A small encoder-decoder audio transcriber, trained from scratch.
Training: adamw at rate 0.0015, 3600 steps, batches of 64.
Data: trained on babble in 24 made-up languages, each with its own sounds, syllables and stress or tones, from a formant synthesiser, 39062 training examples, 5.9 epochs.
Rows from block 9 of the audio encoder of a small encoder-decoder audio transcriber, named by matrix and row number. Rows with one number within an expert belong to one neuron, the router's apart. Each number is 200 + 20 x the weight over its row's rms, rounded and kept within 0 to 999. All counts start at 0.
Before each expert's rows are labels from the 100 clips, of 14976, where the router gives the expert most weight on average: "responds to" is what is common among them. Only what is clearly more common there than usual is listed. The data: babble in 24 made-up languages, each with its own sounds, syllables and stress or tones, from a formant synthesiser. In brackets: how many of the 100.
# router: router (encoder.blocks.9.mlp.router.weight, 8x256), inputs 215-255
# up: expert up (encoder.blocks.9.mlp.up, 8x256x256), inputs 215-255
# down: expert down (encoder.blocks.9.mlp.down, 8x256x256, transposed), outputs 215-255

# expert 2
responds to: reverberation (73); prosody: stress on last syllables (52); /ɔ̃/ (45); /i/ (33)
router.2,161,182,189,222,198,174,241,192,220,207,173,220,173,172,204,191,190,201,205,182,206,199,210,200,222,210,213,170,212,232,198,187,204,189,210,217,247,212,217,193,203
up.3,181,201,198,221,252,178,230,219,236,224,187,184,214,188,178,208,205,173,225,162,208,205,195,205,216,195,212,179,205,211,190,185,215,222,184,210,186,201,215,228,192
down.3,222,175,194,205,191,243,201,196,186,212,195,205,222,191,203,215,187,209,157,194,200,194,172,208,227,180,194,207,238,180,200,222,206,182,196,235,176,197,211,214,198
up.4,188,208,168,172,224,194,191,161,186,194,192,210,181,226,218,174,185,226,228,184,208,188,218,198,216,182,207,177,178,177,198,189,224,166,175,189,164,211,198,242,191
down.4,195,209,222,222,190,196,180,226,270,217,200,197,172,217,233,217,205,230,201,202,199,178,180,217,214,180,207,159,222,224,208,198,164,192,204,188,224,206,217,191,188
up.5,218,195,185,244,206,181,230,233,222,213,200,162,218,189,171,229,187,183,220,185,191,162,186,169,222,222,236,175,203,191,187,203,245,199,213,206,215,195,201,208,166
down.5,188,159,195,201,213,211,185,190,206,204,193,212,230,224,201,231,187,183,165,152,185,183,201,175,202,214,227,203,223,183,188,209,172,200,169,215,178,205,196,179,208
up.6,215,252,228,177,227,193,220,223,221,189,189,169,163,201,176,202,182,188,208,193,195,223,190,171,163,211,192,178,189,192,212,221,162,209,216,206,193,195,198,249,192
down.6,219,220,212,205,211,209,207,179,186,215,213,219,172,231,218,234,209,166,159,211,194,201,193,214,179,213,168,217,202,214,222,185,208,156,196,170,186,165,227,163,214
up.7,191,220,169,203,242,163,224,189,205,223,201,210,171,199,164,213,216,154,176,159,209,195,209,144,203,208,203,185,143,224,228,209,193,215,226,227,190,209,219,182,212
down.7,224,205,204,218,222,218,208,208,177,204,229,207,177,210,241,224,178,196,159,208,197,200,164,198,196,202,211,234,181,216,206,193,207,220,178,221,221,167,163,215,198
up.8,199,198,191,199,236,199,222,213,194,195,176,175,181,183,209,226,224,187,202,223,199,202,225,174,246,216,207,156,186,193,219,213,211,211,181,218,201,209,234,167,153
down.8,191,173,207,199,215,195,208,230,159,181,216,222,221,225,217,202,174,204,173,226,199,185,166,194,162,223,194,193,226,185,187,222,161,179,196,185,194,191,228,208,206
up.9,222,245,190,174,193,213,261,192,218,178,237,193,238,249,160,184,215,161,187,203,188,189,203,192,210,205,185,199,202,169,192,179,197,181,199,204,233,224,183,201,173
down.9,193,213,218,235,187,194,209,171,207,193,216,205,147,211,198,259,224,222,186,245,215,222,166,204,175,209,221,215,221,194,184,166,198,208,167,219,199,216,220,209,208
up.10,221,192,184,194,214,186,189,210,183,178,179,196,197,190,209,177,222,180,169,218,165,204,227,178,219,210,213,230,254,233,172,198,212,212,200,202,198,168,199,149,222
down.10,207,226,207,250,190,219,192,184,178,202,213,182,181,152,192,196,200,210,215,203,196,212,185,199,207,197,204,237,192,198,188,212,174,215,205,181,207,214,216,237,193
up.11,202,208,185,210,222,196,219,214,197,185,175,209,166,203,184,188,229,220,194,222,198,193,204,167,210,224,161,167,174,206,181,195,226,223,186,200,201,231,222,175,177
down.11,195,188,221,212,207,186,201,189,180,184,190,209,231,206,197,198,179,203,200,244,187,187,187,226,180,201,195,206,218,197,197,183,197,205,192,189,190,198,227,197,221
up.12,205,176,208,203,176,245,225,191,194,181,220,229,212,210,164,173,223,200,211,211,248,236,236,201,232,201,224,207,204,184,205,186,203,209,187,219,170,179,193,153,207
down.12,184,177,185,219,181,228,211,245,206,199,201,188,188,156,211,195,202,207,228,206,223,208,175,224,237,184,201,225,177,213,219,194,219,217,220,199,203,204,200,228,173
up.13,205,167,220,191,236,198,267,177,217,200,177,161,213,220,161,234,208,165,236,196,173,208,192,193,247,177,192,168,178,208,224,206,219,213,229,221,224,199,221,182,187
down.13,229,199,189,197,223,189,172,198,193,170,227,206,231,193,210,237,190,228,175,207,209,226,196,162,182,197,220,209,230,188,194,211,201,210,186,185,217,192,219,181,212
up.14,198,183,207,192,228,229,234,208,191,178,210,190,166,217,178,200,218,202,201,194,190,211,242,190,211,186,181,191,218,212,185,188,194,225,258,205,185,190,225,182,218
down.14,238,220,186,183,211,189,213,177,190,204,203,208,195,188,210,174,191,207,212,192,209,191,184,177,173,172,232,188,212,211,210,188,157,207,179,192,169,183,242,200,192
up.15,179,217,196,156,190,173,193,202,193,142,216,202,178,204,183,218,234,203,203,194,168,181,197,185,228,172,241,204,196,202,197,199,233,206,219,194,159,182,184,194,216
down.15,211,143,191,217,194,195,249,193,201,202,178,153,189,209,179,183,187,182,226,200,212,224,187,194,184,194,186,211,208,168,184,218,172,195,230,191,196,191,214,226,219
up.16,212,222,206,182,197,209,227,198,216,235,194,150,217,199,174,198,234,163,199,228,177,212,230,215,192,209,198,165,177,169,205,220,203,201,202,194,209,194,189,184,182
down.16,240,212,196,215,212,189,186,179,190,195,246,206,173,228,194,194,220,222,158,191,193,198,205,213,179,188,205,209,237,178,189,200,139,161,162,196,183,178,191,214,182
up.17,249,209,179,178,188,245,208,215,188,176,250,183,233,213,204,210,212,196,214,208,225,183,202,208,226,190,201,218,222,189,206,242,184,205,221,229,194,176,198,166,190
down.17,196,157,174,255,185,206,181,245,175,213,176,187,178,199,183,191,187,204,200,197,195,222,229,206,179,196,172,227,206,209,225,169,210,203,199,159,209,190,244,246,191
up.18,198,201,197,216,252,224,237,199,218,205,178,175,171,169,220,217,216,182,190,175,193,193,225,196,241,183,181,182,187,216,219,186,211,238,212,204,233,186,218,178,184
down.18,195,170,192,202,223,232,197,209,154,167,208,240,229,198,195,237,184,227,167,181,225,189,194,179,196,206,207,178,226,171,181,198,178,243,203,179,207,170,200,195,194
up.19,239,202,208,206,201,217,249,187,214,182,231,188,180,216,190,176,174,182,226,189,181,187,211,194,183,169,166,201,200,165,202,235,201,214,240,194,169,199,147,169,199
down.19,196,167,190,218,192,190,184,191,199,221,191,181,179,171,166,169,186,194,176,211,230,211,184,194,184,201,180,203,194,223,208,182,181,217,167,194,198,193,217,221,211
up.20,187,209,188,183,230,207,193,199,202,205,189,186,191,204,178,188,211,205,215,187,215,202,214,185,213,206,207,178,170,211,207,185,201,226,194,178,168,188,195,181,184
down.20,230,189,183,183,247,194,186,188,192,217,209,195,188,258,207,206,163,195,166,195,203,208,191,190,219,171,202,213,202,178,186,186,185,208,225,256,200,197,202,184,174

# expert 5
responds to: reverberation (83); /ɔɪ/ (41); /ʌ/ (38); /ʎ/ (34)
router.5,222,199,234,219,175,216,212,224,220,228,211,173,220,178,212,175,221,231,174,217,213,196,188,212,234,188,174,195,205,203,184,239,208,203,206,192,206,218,207,191,179
up.3,189,198,233,235,198,204,224,206,181,176,185,191,203,225,195,178,146,187,223,154,176,178,174,176,214,192,207,198,192,175,167,210,203,242,227,195,216,181,181,184,203
down.3,162,213,166,201,171,174,178,185,187,210,182,214,187,226,200,176,206,208,202,214,165,186,189,201,195,191,214,188,184,178,169,211,214,202,189,221,209,227,222,169,208
up.4,203,218,168,209,211,196,213,193,172,215,181,217,195,200,208,188,219,192,200,203,161,199,246,201,217,241,169,192,196,188,205,214,209,236,192,235,187,204,159,177,217
down.4,177,179,199,226,188,187,208,202,183,190,225,197,189,196,193,202,208,177,237,187,229,187,175,201,165,197,181,224,207,185,212,170,160,216,219,214,184,185,200,180,213
up.5,195,214,185,205,196,173,196,166,187,205,176,185,197,241,191,204,201,169,212,157,203,191,209,194,207,185,170,196,174,210,229,221,204,183,196,212,211,226,200,187,183
down.5,176,200,193,211,214,192,214,176,191,187,226,178,195,211,193,185,158,195,181,224,233,212,221,202,213,186,190,191,207,192,177,189,178,215,214,241,179,226,202,197,175
up.6,204,224,209,179,174,191,184,196,176,179,194,183,140,219,243,184,172,187,172,178,208,159,211,204,232,212,207,195,178,220,225,173,197,233,174,195,216,221,191,180,210
down.6,199,195,175,193,204,163,241,205,172,176,197,209,204,199,185,181,224,210,192,217,197,178,189,195,192,240,236,183,219,205,172,185,232,182,190,192,212,230,176,215,198
up.7,190,202,199,213,232,200,241,207,184,200,212,210,181,221,203,221,200,180,189,166,167,227,146,142,221,197,190,206,182,196,200,217,226,204,205,217,222,163,214,209,201
down.7,210,212,211,186,160,178,175,205,202,198,188,207,205,168,192,198,200,206,234,210,224,147,173,190,226,234,207,188,238,182,172,189,171,159,196,212,203,176,207,207,172
up.8,222,173,201,201,228,209,237,177,216,188,212,149,203,187,206,177,203,177,200,218,225,221,201,184,209,231,211,216,217,177,225,219,187,204,214,204,236,157,197,194,191
down.8,191,196,195,203,198,182,197,205,222,235,191,218,194,199,218,192,192,243,278,207,201,190,190,222,226,221,203,175,211,216,212,221,210,201,197,196,186,172,209,220,205
up.9,218,180,203,219,244,216,193,206,191,208,228,198,209,198,210,199,209,133,210,201,176,205,184,179,208,202,152,195,230,208,191,212,220,228,220,203,191,252,185,210,202
down.9,178,198,197,192,186,186,203,190,176,191,204,199,200,186,140,202,217,226,224,182,183,210,202,218,194,162,221,203,195,205,199,193,190,168,220,217,189,202,179,218,159
up.10,193,189,182,175,172,175,193,174,181,216,180,204,212,169,214,180,223,167,214,203,173,201,245,183,185,190,193,216,213,181,174,198,223,206,214,218,203,215,210,147,166
down.10,198,179,182,187,189,175,217,192,172,203,188,176,178,211,252,209,193,201,213,213,193,198,192,227,225,208,227,212,167,204,186,188,179,177,198,226,216,201,230,214,190
up.11,250,203,162,197,213,200,177,217,176,189,183,188,168,233,166,172,174,183,184,201,192,200,183,229,190,176,150,221,189,188,164,199,184,210,198,194,202,210,196,203,193
down.11,195,231,217,235,235,183,186,189,202,211,183,200,173,166,210,205,192,224,219,192,176,164,178,231,186,199,211,178,226,197,221,216,235,184,196,175,227,179,222,207,208
up.12,190,211,210,163,211,170,248,201,193,194,169,209,181,207,190,212,173,216,198,231,211,168,222,208,211,202,216,164,215,205,181,174,222,203,240,203,179,198,195,188,194
down.12,192,238,216,183,203,169,188,146,223,208,170,202,190,219,200,195,175,181,192,234,190,190,184,231,190,208,191,223,206,174,195,230,184,211,180,228,212,213,217,217,214
up.13,214,191,183,197,181,192,222,204,203,214,190,183,169,228,206,220,207,195,188,168,210,191,202,185,238,186,202,187,181,173,166,192,221,197,211,225,213,202,212,196,181
down.13,194,184,190,182,215,165,256,176,222,203,180,208,164,194,218,187,199,212,193,220,230,148,184,247,191,187,220,163,225,211,218,188,184,213,241,193,228,187,230,186,188
up.14,241,204,201,209,220,174,184,204,214,199,227,173,179,219,217,222,165,189,176,206,166,170,222,192,169,194,172,203,215,171,219,154,199,210,184,189,179,193,182,209,167
down.14,205,212,193,224,196,214,209,231,186,235,173,205,209,214,170,225,206,263,175,193,178,179,190,222,250,169,235,189,237,186,186,173,222,212,210,217,199,208,221,196,164
up.15,200,202,212,176,224,192,193,211,200,238,154,187,223,182,187,138,168,195,187,237,158,173,189,229,174,248,211,207,202,173,187,173,152,197,225,200,208,216,180,206,189
down.15,199,209,229,194,177,231,197,197,186,218,175,197,189,172,218,213,211,187,201,246,202,190,208,202,234,191,193,194,192,230,203,208,170,215,206,179,220,213,242,194,170
up.16,183,209,224,217,190,202,213,213,244,190,224,196,216,192,190,197,207,154,187,240,185,214,201,187,215,224,193,198,210,218,202,179,186,225,205,218,174,217,204,207,236
down.16,168,184,165,154,197,191,172,232,159,228,179,192,198,201,166,185,183,159,188,210,181,175,171,186,186,214,191,158,172,192,172,193,186,160,202,170,196,204,163,203,189
up.17,205,223,214,184,261,218,208,179,185,228,180,185,221,200,193,182,203,202,172,197,167,188,194,196,201,224,205,190,148,174,177,184,206,236,210,220,203,183,197,198,231
down.17,173,225,184,172,188,214,183,170,198,169,161,201,195,205,195,214,186,205,206,223,220,195,173,231,181,185,202,187,202,179,180,221,210,195,201,183,169,187,237,176,154
up.18,201,228,192,169,217,196,216,188,238,180,165,210,206,227,201,216,205,189,172,186,180,202,236,183,231,229,199,181,180,194,180,189,194,203,186,237,178,195,166,183,204
down.18,195,199,197,194,226,181,218,214,230,175,202,197,177,189,206,230,208,229,171,220,206,191,184,178,199,220,216,207,225,190,209,202,205,223,180,196,215,218,203,199,179
up.19,237,221,180,189,218,178,213,195,199,206,154,209,168,212,213,203,188,183,204,197,162,245,203,204,209,188,191,182,192,214,205,225,222,193,220,223,199,195,175,212,216
down.19,178,207,186,187,220,206,251,196,187,174,160,212,188,185,227,192,179,206,222,197,209,167,170,175,221,219,193,181,224,198,199,216,218,201,145,213,210,180,224,200,149
up.20,190,195,192,198,210,220,232,217,220,173,198,205,199,205,214,195,220,175,191,183,171,219,185,193,236,219,185,222,228,202,162,199,174,195,209,205,194,199,197,198,196
down.20,208,235,157,165,207,158,193,208,226,195,221,191,204,224,199,189,209,229,202,220,197,182,225,205,193,206,180,198,176,197,207,218,174,189,200,212,230,218,225,204,180

# expert 3
responds to: /a/ (36); /s/ (30)
router.3,186,197,218,197,204,246,210,209,209,187,219,188,231,195,213,209,207,193,174,189,244,227,206,190,207,232,198,196,248,189,191,187,192,189,212,205,211,182,191,172,231
up.3,208,199,168,201,234,202,200,170,229,203,204,204,200,181,171,198,176,187,170,205,179,202,186,199,228,230,175,194,190,207,195,233,193,191,191,196,213,180,218,153,190
down.3,214,185,154,174,207,249,220,208,209,181,193,200,207,227,218,228,199,192,197,212,191,233,188,219,182,223,201,191,207,180,197,196,224,212,184,236,165,217,226,213,217
up.4,201,225,195,209,231,185,201,264,173,223,191,218,177,230,192,201,188,206,195,197,170,169,219,179,197,213,214,182,187,190,170,218,229,169,214,191,163,211,199,192,164
down.4,190,177,152,170,194,209,228,195,193,168,194,231,183,204,221,170,200,222,206,174,198,187,204,189,186,205,228,228,209,204,209,165,207,184,163,239,183,221,209,154,211
up.5,193,242,197,197,198,195,187,212,218,201,191,198,225,190,183,184,204,200,191,199,195,208,207,189,178,205,185,190,207,221,164,230,210,168,213,179,192,196,158,210,217
down.5,214,213,231,174,189,208,216,168,239,177,190,209,212,213,161,185,203,199,196,220,196,211,167,207,190,211,233,198,217,203,218,195,212,231,217,209,184,232,204,196,174
up.6,193,194,224,228,224,208,215,194,188,212,179,228,209,197,192,191,164,190,221,160,158,200,249,150,183,189,192,182,224,212,197,208,202,202,228,197,160,185,215,200,226
down.6,215,183,203,220,175,202,214,178,237,208,224,192,188,203,186,200,211,202,201,190,190,229,170,145,217,196,218,229,238,191,193,195,205,198,207,187,203,173,204,201,239
up.7,184,215,228,218,189,223,204,191,190,213,187,178,223,230,189,214,174,183,222,190,180,197,211,174,208,159,203,201,206,210,202,192,236,219,178,195,197,234,194,212,192
down.7,228,232,207,196,226,213,218,216,208,201,188,186,224,205,248,214,250,182,174,252,201,199,183,219,195,203,166,210,193,181,174,228,187,178,204,190,167,200,200,200,188
up.8,228,220,206,223,174,181,192,189,214,205,170,189,176,169,187,227,241,177,244,202,181,196,184,217,202,187,149,211,202,202,216,197,200,221,169,183,225,193,221,165,150
down.8,220,179,176,192,234,179,222,219,193,198,183,208,201,204,236,223,197,192,217,182,216,201,192,190,189,207,209,176,205,181,200,174,219,195,200,216,178,206,223,210,216
up.9,195,175,180,192,210,215,208,157,183,179,200,203,245,196,176,163,220,194,209,182,163,205,191,221,190,200,175,222,200,206,173,189,208,177,189,177,218,225,194,210,189
down.9,210,210,181,184,207,225,199,224,192,184,191,202,222,209,201,202,175,251,169,218,223,169,228,222,219,228,215,212,216,175,206,220,231,211,194,241,224,212,233,232,181
up.10,214,226,209,198,192,190,212,178,180,217,149,172,199,210,143,183,221,210,209,178,206,219,251,203,211,185,206,192,183,230,183,228,205,224,185,182,197,190,225,193,208
down.10,191,163,189,225,193,169,196,190,261,220,212,196,225,193,208,253,200,221,236,205,199,236,188,235,202,208,206,204,205,215,216,166,214,209,201,220,199,183,212,223,199
up.11,215,177,214,210,224,203,200,190,223,162,212,208,187,194,175,209,173,190,213,181,196,238,220,202,199,205,212,193,214,213,200,219,215,165,208,207,226,201,158,183,207
down.11,199,154,229,233,190,212,222,235,189,213,167,211,199,185,202,218,185,195,187,209,191,221,196,224,258,258,161,174,223,207,187,167,164,189,186,198,201,200,243,199,218
up.12,225,248,228,198,188,235,222,201,207,221,178,190,179,211,232,174,187,211,159,179,158,217,218,213,172,173,195,202,217,186,183,183,212,206,194,227,181,199,175,185,211
down.12,198,204,236,168,209,163,203,160,199,201,177,223,212,215,211,221,202,184,202,174,187,208,177,214,219,185,209,245,187,163,157,202,179,224,183,211,228,187,207,219,202
up.13,253,210,183,222,235,200,186,217,231,176,164,184,202,198,165,220,235,191,217,155,166,190,216,243,192,175,178,209,194,197,205,208,199,219,214,235,165,195,208,212,194
down.13,196,182,164,204,230,200,220,207,198,159,187,188,190,168,184,217,207,197,217,223,223,178,207,217,228,223,231,178,185,173,219,193,198,217,190,212,200,224,220,171,216
up.14,196,200,182,208,203,184,243,189,200,205,173,169,216,204,196,202,199,195,190,219,188,245,217,212,206,206,175,192,179,183,231,237,231,171,216,209,179,221,217,201,165
down.14,194,233,180,195,223,180,211,197,182,208,201,178,198,206,178,214,198,220,229,216,203,231,204,208,173,198,211,174,211,193,192,185,241,197,174,221,236,176,233,161,227
up.15,225,174,216,203,207,217,174,196,247,193,211,200,169,201,228,198,213,179,198,213,202,172,191,225,196,187,204,190,214,244,211,193,181,193,191,202,200,220,240,215,179
down.15,198,240,183,212,175,198,198,195,161,193,182,244,204,222,163,202,210,181,208,176,201,198,228,250,193,210,221,202,212,178,215,214,152,187,173,236,203,187,229,176,224
up.16,202,187,177,200,187,216,191,184,191,223,186,153,203,213,194,167,182,198,210,189,184,187,225,164,184,240,187,219,166,201,192,181,252,187,234,224,221,210,203,203,190
down.16,220,224,169,187,226,187,189,226,193,187,224,211,201,200,197,186,197,224,206,221,230,172,181,224,205,218,193,162,210,180,194,203,202,177,182,219,196,222,220,177,177
up.17,212,189,242,203,193,189,165,210,211,199,181,195,195,204,238,186,200,200,187,208,199,186,223,180,215,216,198,213,206,190,194,213,239,205,207,192,156,194,200,152,236
down.17,214,190,222,204,194,227,221,189,216,224,219,228,177,194,183,207,208,208,175,171,223,192,204,257,201,186,169,187,204,204,201,221,231,196,212,192,225,193,170,220,199
up.18,179,186,169,169,176,174,189,182,232,179,194,209,226,196,188,198,208,201,170,160,169,205,209,228,206,203,203,183,171,197,187,190,173,205,216,216,208,210,195,194,209
down.18,227,168,222,188,203,209,215,206,180,197,166,207,206,194,216,190,203,226,173,172,221,196,163,225,248,176,203,209,209,184,188,184,190,188,165,194,180,219,245,219,180
up.19,157,228,234,189,238,184,245,237,166,214,181,221,189,202,200,199,173,210,178,197,203,206,226,175,213,204,174,197,181,190,196,190,218,190,237,191,189,173,229,185,204
down.19,229,220,200,202,192,198,168,197,162,187,199,244,209,209,226,195,252,209,240,199,200,181,207,220,211,192,229,221,163,220,177,185,179,240,188,202,168,215,203,214,193
up.20,208,213,228,193,187,217,231,190,241,227,241,186,195,199,188,189,200,191,170,182,170,189,215,169,220,190,216,175,188,211,225,196,207,227,203,213,204,186,190,201,225
down.20,237,209,212,185,203,194,170,154,159,187,198,217,216,205,194,210,225,182,204,194,191,192,162,243,169,198,169,201,176,211,183,198,189,153,185,181,185,184,164,202,218

# expert 4
responds to: reverberation (68); /i/ (31); rumble (30); /aɪ/ (27)
router.4,206,197,196,232,210,185,164,230,166,191,176,215,195,173,209,180,174,224,207,196,179,182,194,194,180,203,177,197,199,205,199,236,220,200,186,195,202,201,198,175,202
up.3,210,173,219,221,189,154,201,209,205,187,196,214,197,195,202,210,222,214,197,174,224,169,190,186,225,181,218,188,207,225,169,192,167,197,197,204,184,187,224,194,178
down.3,146,172,183,204,182,195,213,207,197,245,190,202,194,170,219,200,203,175,185,183,220,210,172,274,203,222,189,215,217,206,221,220,208,224,191,204,203,169,194,226,211
up.4,225,174,202,185,191,195,194,209,211,192,208,172,190,216,169,190,236,183,220,176,234,189,220,171,207,193,203,188,179,206,207,198,210,199,242,213,214,198,227,207,198
down.4,213,206,202,159,184,211,171,253,226,158,223,189,207,223,201,196,226,214,163,184,199,199,199,197,231,195,227,208,208,220,176,204,180,214,184,176,193,201,184,207,176
up.5,201,191,205,188,204,191,201,174,196,188,195,239,198,211,203,216,240,209,197,186,194,152,203,222,175,212,214,169,187,202,162,192,183,192,214,210,213,194,198,239,165
down.5,217,176,159,187,189,218,210,196,205,171,218,186,224,194,206,211,206,201,205,202,176,193,196,203,228,231,233,214,203,217,204,202,198,206,190,218,173,209,194,173,180
up.6,213,188,201,217,191,201,202,224,193,202,213,218,167,219,199,198,215,193,206,208,197,195,194,203,182,169,193,168,173,205,172,211,184,220,235,206,238,221,214,223,252
down.6,199,182,155,223,229,224,182,239,211,187,199,188,189,202,236,185,194,217,202,214,207,197,178,205,209,210,161,194,236,208,174,222,197,187,178,179,158,205,199,176,207
up.7,220,191,200,230,196,208,198,215,179,185,222,227,203,198,215,166,163,168,240,190,196,206,184,186,193,167,199,202,175,165,178,205,200,168,225,189,214,166,219,187,193
down.7,183,215,167,191,180,164,156,197,226,185,210,212,212,192,179,212,154,190,187,166,214,201,214,231,197,170,234,209,201,233,199,243,202,209,196,163,226,230,229,230,230
up.8,192,219,194,188,220,216,231,205,181,207,210,176,202,167,229,181,178,191,189,175,212,196,220,185,237,203,189,216,229,167,202,184,206,199,220,206,229,207,188,189,213
down.8,236,193,227,189,203,215,212,195,186,149,191,196,192,203,213,227,173,223,191,177,233,199,185,199,239,201,205,203,208,223,215,259,222,212,218,229,176,187,206,206,215
up.9,204,212,171,202,154,182,200,207,220,196,230,169,209,209,219,193,179,190,165,203,219,174,211,192,176,176,205,207,187,237,193,206,194,205,230,212,184,202,194,206,163
down.9,222,182,201,194,231,210,187,210,184,215,204,212,227,204,184,158,209,170,189,167,242,208,184,203,225,215,191,204,176,181,223,227,213,202,234,206,235,199,200,204,210
up.10,203,196,240,228,204,219,193,192,204,185,188,192,195,197,202,199,214,174,187,140,202,216,230,206,212,185,194,211,181,228,216,202,200,206,197,172,172,208,193,189,190
down.10,194,222,166,235,199,171,204,193,207,243,178,167,191,187,210,203,204,210,177,202,207,204,195,193,234,220,171,215,167,191,193,196,203,193,227,153,189,173,174,217,214
up.11,192,215,211,194,189,212,206,197,183,213,197,232,212,183,197,206,192,208,206,206,174,234,206,178,209,195,177,190,168,208,168,188,174,213,242,219,182,227,160,205,212
down.11,209,205,234,173,231,171,209,234,187,171,170,219,177,184,211,195,220,222,191,197,180,160,181,217,171,195,214,180,207,168,220,213,188,204,245,196,196,219,179,196,194
up.12,216,203,195,213,229,195,201,209,197,234,198,169,226,220,184,158,191,184,167,208,219,215,179,193,188,199,220,193,202,210,167,144,213,184,198,214,183,162,213,183,203
down.12,186,226,210,225,191,226,174,181,172,166,217,215,151,165,184,234,190,234,222,200,165,201,185,220,193,196,205,239,196,222,214,234,216,204,202,195,153,202,219,195,177
up.13,195,215,211,191,196,157,228,193,215,195,190,218,195,252,176,207,220,179,174,210,217,170,194,197,213,204,192,229,193,197,187,222,202,188,213,203,236,216,216,190,210
down.13,188,202,201,189,224,206,179,233,214,214,236,231,192,163,178,218,200,207,198,171,239,221,212,209,236,227,192,196,174,133,202,193,178,221,221,193,214,205,199,199,209
up.14,172,209,183,232,181,187,211,225,216,185,191,137,174,206,165,202,193,177,229,204,228,208,187,187,210,216,188,220,177,215,205,178,209,183,164,189,208,207,194,196,187
down.14,195,201,189,219,167,217,196,188,204,207,239,178,196,197,223,203,204,220,210,221,221,181,235,197,230,200,162,174,197,178,200,218,204,208,228,188,226,203,198,204,208
up.15,219,208,201,206,206,216,170,230,202,225,194,192,206,207,204,227,185,213,220,213,194,191,181,204,190,198,182,203,214,200,211,196,207,172,165,225,189,202,179,224,193
down.15,173,199,218,194,186,207,204,213,178,180,230,196,164,185,187,183,232,192,196,230,201,182,208,209,236,226,213,197,209,201,198,219,212,189,207,182,205,188,175,187,183
up.16,234,220,189,180,219,222,176,212,190,195,190,197,212,204,235,218,247,238,173,178,193,178,199,209,201,199,221,226,187,178,184,201,225,214,195,198,174,189,206,205,219
down.16,198,161,206,186,241,203,186,171,172,242,213,219,200,208,204,208,182,166,230,211,192,208,226,199,214,173,184,209,201,197,211,185,217,220,206,243,231,220,227,191,182
up.17,198,191,210,157,221,199,220,191,208,228,197,223,230,196,212,186,194,193,172,199,186,189,191,212,187,215,181,170,188,226,183,178,215,222,209,189,225,234,183,217,216
down.17,192,196,204,210,212,183,197,161,202,177,191,210,210,191,193,205,197,210,192,195,252,194,253,191,173,189,209,213,204,213,157,201,189,195,205,183,201,189,239,188,219
up.18,200,201,194,216,208,180,209,205,226,209,188,171,217,193,235,180,219,211,184,193,203,208,209,210,215,229,204,193,201,217,202,219,191,232,236,205,225,200,220,221,224
down.18,192,236,171,217,198,184,160,227,191,198,207,211,184,204,200,213,200,196,197,215,200,183,215,219,168,236,225,207,195,174,203,201,227,201,185,199,176,166,169,190,203
up.19,160,200,222,202,184,163,212,209,230,229,177,185,222,246,207,217,221,213,198,169,191,191,221,204,192,212,239,184,231,225,197,208,231,177,189,191,217,189,202,222,231
down.19,167,189,224,202,185,216,202,217,204,195,228,193,194,200,221,198,205,189,159,220,258,182,199,156,215,191,196,179,213,205,201,200,198,167,214,188,184,186,207,204,202
up.20,209,221,213,187,208,216,231,189,205,205,208,193,234,170,180,203,173,197,168,189,204,209,194,219,206,187,189,193,162,173,196,220,162,175,214,215,206,178,170,193,206
down.20,215,223,184,199,213,214,219,169,174,191,185,187,159,227,206,202,202,214,222,180,205,168,224,203,166,170,197,193,223,184,222,187,180,177,198,195,180,216,194,191,222